A small image captioner, trained from scratch: encoder activation geglu, decoder activation swiglu.
Rows from block 5 of the image encoder of a small image captioner, named by matrix and row number. Rows with one number within an expert belong to one neuron, the router's apart. Each number is 128 + 32 x the weight over its row's rms, rounded and kept within 0 to 255. All counts start at 0.
Before each expert's rows are labels from the 100 images, of 14976, where the router gives the expert most weight on average: "strongest on" is what is common among them; "patch colour" is the nearest of a few named colours to the mean colour under the peak. Only what is clearly more common there than usual is listed. The data: rendered solids tumbling over patterned floors. In brackets: how many of the 100.
# router: router (encoder.blocks.5.mlp.router.weight, 8x128), inputs 0-127
# gate: expert gate (encoder.blocks.5.mlp.gate, 8x128x128), inputs 0-127
# up: expert up (encoder.blocks.5.mlp.up, 8x128x128), inputs 0-127
# down: expert down (encoder.blocks.5.mlp.down, 8x128x128, transposed), outputs 0-127

# expert 2
strongest on: count: four (72); black object (61); light from behind the scene (56); brown object (50)
patch colour: brown (47); black (27)
router.2 [ 61 148 101 179 120  95 177 139  79 148 108 228 176  87 137 135  99 102 144 152 136  79  88 175 147 193 115 101 113 112 132 141 139 155  55 110 146 147 162  98 128 107 137 142 152 120 103  92 161  97  90 100  89 121 105 131 140 153  76 147 113 174 174 100 104 121 132 168 116  80 123  93 140 152 143 125 113 123 154 146 103 169  75 177 176 134 110 148 153 160 110 115 100 159 118 134 118 170 109  70 117 143 182 135 142  63 111 110 106 160  49 120  79 123  92 155 147 152 173 138  84 146 102 185 131 156 138 141]
gate.0 [128  57 158 132 141 111 162 106 138 116  94 133 124 128 165 112  89  99 146 106 160  99 142 104 143 108  64  92  99  83 144 123 133 142 184 164 117 139 160 133 117 144 112 127 119 124 139 146 111 123 146 190 122 154  84 143 112 104 126  69  73 229 154 166 103 146 105 133 116 139 160 122 168 139  92 137  85 159 151 113 200 151 148 125 144 122 138 115 136 161 106 162 130 161 134 147 173 112 207 210 163 100 160 155 136 145 161 137 109  56 128  92 163  39  98  97  98 132 169 165 132 104  79 123 117  85 176 151]
up.0 [127 132  92 141 156 101 127 113 109 125 147 126 142 128  72 137 126 133 140 124 117 147 105  87  75 162 106 103 136 195 118 123 134 195  53 213 147 154 122 127 160 136 126  83 153 156 105 126 123 133 123 139 157  99 112  65  95 149 163  70 133 203 144 152  95 127 178 112  85 120 102 122 154  98 127  85 167  88  76 131 146 110 143 101 137  87 108 142  77  96 112 115 111 129 115 188 188 127 111 193 152  80 172 140  91  95 127 144 176 136  71  52  88 144 132 107 127  94 155  71 149  92 107  78 110 150 106 156]
down.0 [184  79 124 140 162 130 105 175 142 155  99  84 117 114 203 180  53 104  89 135 140 221 144 166 163  98  80 117 178 139 104 121 138  92 135 103 141 164 142 139 155 158 112 168 129  54 119 166  84 126 148 190 168 165 110  77 169 163 110 112  97 103 131 119 134 115 163 106 173 151 116 167 104 115 129  96 145 128 125 163 131 127 149 116 105 134 152 124 153 120  97  91 171 173  72 137 116 105 108 114 152 136 103 133 174 129 108 118 162 154 120  95 127 130 115 111  45 189 160  99 142 131  91 136 193 154  89 162]
gate.1 [120  91 211 120 137  87  79 117 155 125  81 145 119 185 166 121 146 127 102 133 170 162  89 150 129  93  97  74 176 139 122 147 165  93  88 121  72 135 135 162 124 169 116 149 146 156 119  92 113 241 102 148 156 168 107  85 131 144 120  99  93 169 142 163  95 115  91 129  86 135 150 147 146 145 108 134 150 114 134  90 141 147 137  97 181 102 114 178 143 154 130 120 158 123 166 121 142  94  42 107 134 102 117 154 138  57 130  72 189 119 143 175 141 127 165 140 113 106  96 138  97 110 134 160  99 193  99  79]
up.1 [115 190  85  93 107 131 128 150  94 121 122 143  93  66 133 101 134 178 136 122 174 151 173 128 189 127 115 113 141 145 105 130 138  98 115 114 134 123 165 118 139 135  99 123 138 108 126 128 139 143 137 126 129 185  82  67 123 117 159 112 118  73 158 131 135 154 166 147 146  88 119 106 108 163 208 152 182 151 176 107 180 152 156  65  44 155  97 145 175 114 118 203 133 141 156 156 100 182  96 113 136 100 166  97  71 149  44 162  92 157 132  65 163 141 139 137 145 139 143  80 147 175  93 157 138  98 152 142]
down.1 [106 146  71 100 106 160  76 149 132 129  76 132 162 148 129 115 123  89  93 102  78 132 101 115 130 156 145 115 103 131  84 132 136 124 119 133 129 208 114 143 155  88  96  75 159  56 108  76  96 107 117  98 114 125 126 138 113 108 150  86 189 158 108 212 121 118 109 129 149 148 129 146 173  78 112 162 179 127 156 136 158 104 170 153 133 134 163  80  73 198 163 127  96  72 144 148  71 108 114  65 102  75 142 141  78  82 165 101 133 141 172  93 121  81 155 128 105 133 117 127 107 139 116 173 127 158  84  74]

# expert 5
strongest on: count: four (68); pink object (65); purple object (49); red object (46)
patch colour: brown (48)
router.5 [117 109 151  97  90  90 124  81 139 157 115 120 168 138 150 143 106 161  69  75  94 111 111 145 148 149 157 143 135 146 158 144 122 101 153 128  95 160 101 165 120 136  98  69 115 212 143 106 129 131 140 106 153 146 142 153 108 123 130  99  31 103 148 139 135  97 108 144 127 170 112 156 112 133 147 100 126 102 181 210 145 103  94  94 106 149 145 175 149  86  89 142 117  98 125 205 157  61 188 151 139 121 117  93 156  98 133 172 164 133  57 140 121  82  91 117  94 132 105 219 113 115 140 117 182  96 111 166]
gate.0 [139 161 154 113 159 110 143  72 126 164 125 163 144 114 127 186 160 155 129  76  97 103 127  88  99  47  78 225 178 138 118 140 135  28 104 130  91 174 118 135 166 169 120 124 148 130 145 123  85 137 104 123 136 119 118 150 148 117 116  62 145 162 100  74  94 165 130 170  91 171 138 149 114 129 101 148 118 105 185 135 139 131 166 161 120 140 105  85 156 133 141 144  66 159  97 109 131 125 152  85 135 184 103  92 150 121 129 126 169  74 142 176 144  89 125 131 118 146  62  95 134 116  99 135 134 103 208 136]
up.0 [133  81 108 139 132 159 138  59 112  77 147 124 106 154 105  71 133 176 151 192 100 122 142 156  92 164 125 111 138  92 149 173 134 120 166 139 156 111  19 129 118  98 117 179 139  67  85 110 139 157 135  95  98 137 125 152 148 127  80 138 130 156 137  56 132  85 165  83 142  86 139 108 150  85 133 139 124 163  93 133 150 136 115 160 128  93 144 166 168 172  86 117 134 130 186 133 120 158 116 129  95 136 126 119 105 119 158 110 172 105  83  96 109 124  61 146  96 161 216 145 138 151 213 151 124 106  93  99]
down.0 [122 149 147 124 196 110 129 173  77 151  97 192 137 170 175 109 102 140 116  98  79 132 126 223 135  96 129 121  72 112 124  67 153 149 139 112 153 167 100  95 143 134 167 114 162 141 133 154 156 178 135 119 121 177 176 121 146 135 138 144  96 121  77  89 117 150 154  60 125 114 137 170 135  91 100 159 147 135 172 165  99 124 113 147  37 106 126 110 164  86 110  90  99 137 171 122 166  88 118 107  78 187 100  96 109 134  94 106 150 142  72 156 133 146 151  99 137 165 188 128 106 177 153 121 138  79  84 129]
gate.1 [108 130 148  62 150 129 132 143 144 123 101 117  94 116 119 175  89  47 132 163 111 163 158  88  79 119 129 107  64 161 177 151 161 187  82 166 124  97 141 120 173  98 107  93  95  89 154 205 143 114 132 162 127 137  97 144 125 136 202 144 162 123 155  86  92 162 112  96  64 135 111 114 114 157 142 145  97  65 124 151 165 186 134 127 134  99 154 126 117  57 113 132  58 141 124 158 134 155 154 122  97  83 111 181 116 115 161 135 103 194 120 162 122 130 164  88 152 144 109 138 146 163  82 135  71 120 147 158]
up.1 [116 148 140 114 185 139 112 111 102 103 116 184 106  90 157 156 100 182 105 122 120 104 127 148  96 137 145 126 111 123 138 117  90 138 189  33  90  45 104 128 146 140 146 147  99 176 109 113 149 117 122 133 102 121  75  95 130 138 118 178 154 164 113 124 142 111  81 149 141  53 153 211 184  54 120 133  77  97 159 112 123 127 142 150  86 154  66  82 139 110  90 148  71 162  90 112 143 134 154 142 114 190 160 119 114 150 144 115 160 120 143 160 121 138  72  94 137 108 137 165  70  81 170 117  95 151 144 112]
down.1 [100 140 183 162 157 113 104 135 105 176 135 180 122 158 119 190  83 141 172  82 175 131 112 203 132 201 114 118 157 100 117 142 138 144 150  77 113 113 105 122 103 170 113 102 184 171 218 158 121 156 141 129 126 116 151 117  98 165 137 100 162 162 123  86 141 189 121  88 146  77 147 113 138 176 125 111 152 154  80  79 138  81 135 111 173 118 133 156 140 107  80 102 115 102 147 150 160 155 147 132 168 101 110 209 104 141  99 154 127 183 198 108 151 100 159 170 117 132 154 153 118 137 135  99  81 166 122 109]

# expert 7
strongest on: black object (55); brown object (49); its colour: black (32)
patch colour: brown (59)
router.7 [117 122 133 111  93 103 132 128 152 159 129 135 155 108 160 113 128 122 183 158 134 139 119 231 143 158 147 135  95 132 148 150 135 177 138  92 133 122 171  68  60 101  73 161 168 115 123  69 120 146  81  70  73 127 155 131 142 117 104 148 109 147 118 103 101 118  69 174 107  96  84  43 128 123 110 141  90 144 133 179 152 185 123 109 146 147 149 119 140 157 173 134 100 148 142 119 134 219  95  88 104 165 141 162 151  84 125 141 113 183  73 123  77 119 157 103 133 141 176 150  66 100 108 166 139 112 132 151]
gate.8 [ 96  82 196 160 150 154 134  96  85  90 118 134  80  91 160  76  86  37 114 117 138 122 150 127  93 135 117 137 124 109 173 154  87 153 123 182 143 148 142 160 186 115 118 106 116 156 100 149 126  90 121 137 146 116  84 145 167  85 172  75 156 148 106  89 117  92  97 128  84 154 104 177  80  91 158 120 211 129  96 158 120 138 133 106 134 131 117 126 153 111 152 115 120 188 128 143 173 145 164 133 197 142 188  98 116 104 129 105 102 123 171 166  83 146  59 137  84 157 103 153 142 137 128  87 155  65 135 159]
up.8 [100 117 142 163 124 103 132 141 134 148 152 142 103 154 145  89  91  99 149  43 127  68 174 113 118 154  45  82 178 131 152 130 130 147 107 165 141 158 142 154  76 111 119  75  84 106 100 177 119 185  97 159 138 131 106 143 132 114 175 124 122 171 103 187 153 143 161 138 139 159 117 131 168 131 141  93 168 110 136  99 119 166 131 180 152  78 152 111 180  67 132 147  75 115  90 121 122 114 148 108 130 192 113 139 155  76 121 133 131 199 162 115 168 175 126 188 133  65  77 123 158 140 139 117 184 143 143 164]
down.8 [137 126 122 129 163 125 163 127  37  77 113  61 128  92 161 137 126  73 141 203  28  77 178 136 154 153 157 146 152 154 113 126 154 200 159 142 138 126  91 102 134 202 170  92 146  79 136 148 105  85 148 123 145 124 148 195 156 123 155 140 185  84  94 132 142 146 107 121 107 132 104 151 169 110 172 176 169 191 119 147 147 170 140 106 170 119  93 130 140 100 151 131 130 141 129 132 168 150 120 144 137 118  87 104 107 140 151 153 113  96  89  89  84 147 138 172  95  93 128 148 103 127  73 138 148 128  99 132]
gate.9 [ 78 189 195 149 100 114 134 138 112 155 131  56 160 133 110 130 136 118 109 135  79 142 120 133 108 104 148 130  99  80 100 158 164 152 158  71 144 188 121 152 149  87 161 172 101 164 163 139 117  93 150 215 110  82  88 145  96 116 156 195 115 148 137 129 173 108 129 150 119 127 179 172  97 124 127 100 146  75 166 104 152 104 112 112 154 137 113 127  89 136 153  65  94 130 124 171  78 145 118 151 148  62 157 165 140  92  99  93 160  86 148 169 116  96 141  67 151 150 112 191 159 118 133 106 109 155 189 116]
up.9 [127 110 139 153 167 155 124 116 133 113 177 113 191 106 206 114  94 137  94 115 133  93 176 132 148 107 164 134 113 140 149  99  64  76 107 156  69 129 162 157 152 158 106 169 172 175 144 154 123  83 126 148 156 137  94 127 137  90 107 140 168 103 103 152 181 154 106 155 114  99 171 140 146  99 137  57 185 124 129 195  88 196 144 197 116 150 118 131 163 162 176 169 103 103 115 103 114  81  98 169 116 113 121 133 135 169 169 155 180 218  82 110 112 126 138 148 119 109 115 101 112 105  95 114 140 169 153 148]
down.9 [105 162 132 129 152 136 147 109  94 172 143 124 120 138 168 123 129 138 158 174 149 173 113 123 147 182 130 117 107 141 106 120 123  92 130 175 132 152  76 101 114 140 213 110  87  84 119  71  78 122 141 134 179 153 153  89 129 137 125  94 146  86 157 109  77 137 184 172  79 120 129  58 146  95 135 194  96 107 117 169 123  90 110 200 186  74 166 122 139 155  77 125 114 176  73 144 153 127 107  95 160 105 130 105  74 117 174 102 163 139 123 156 124 146 140 102 102 103 125  98 154  75 132 133 156 123 223 107]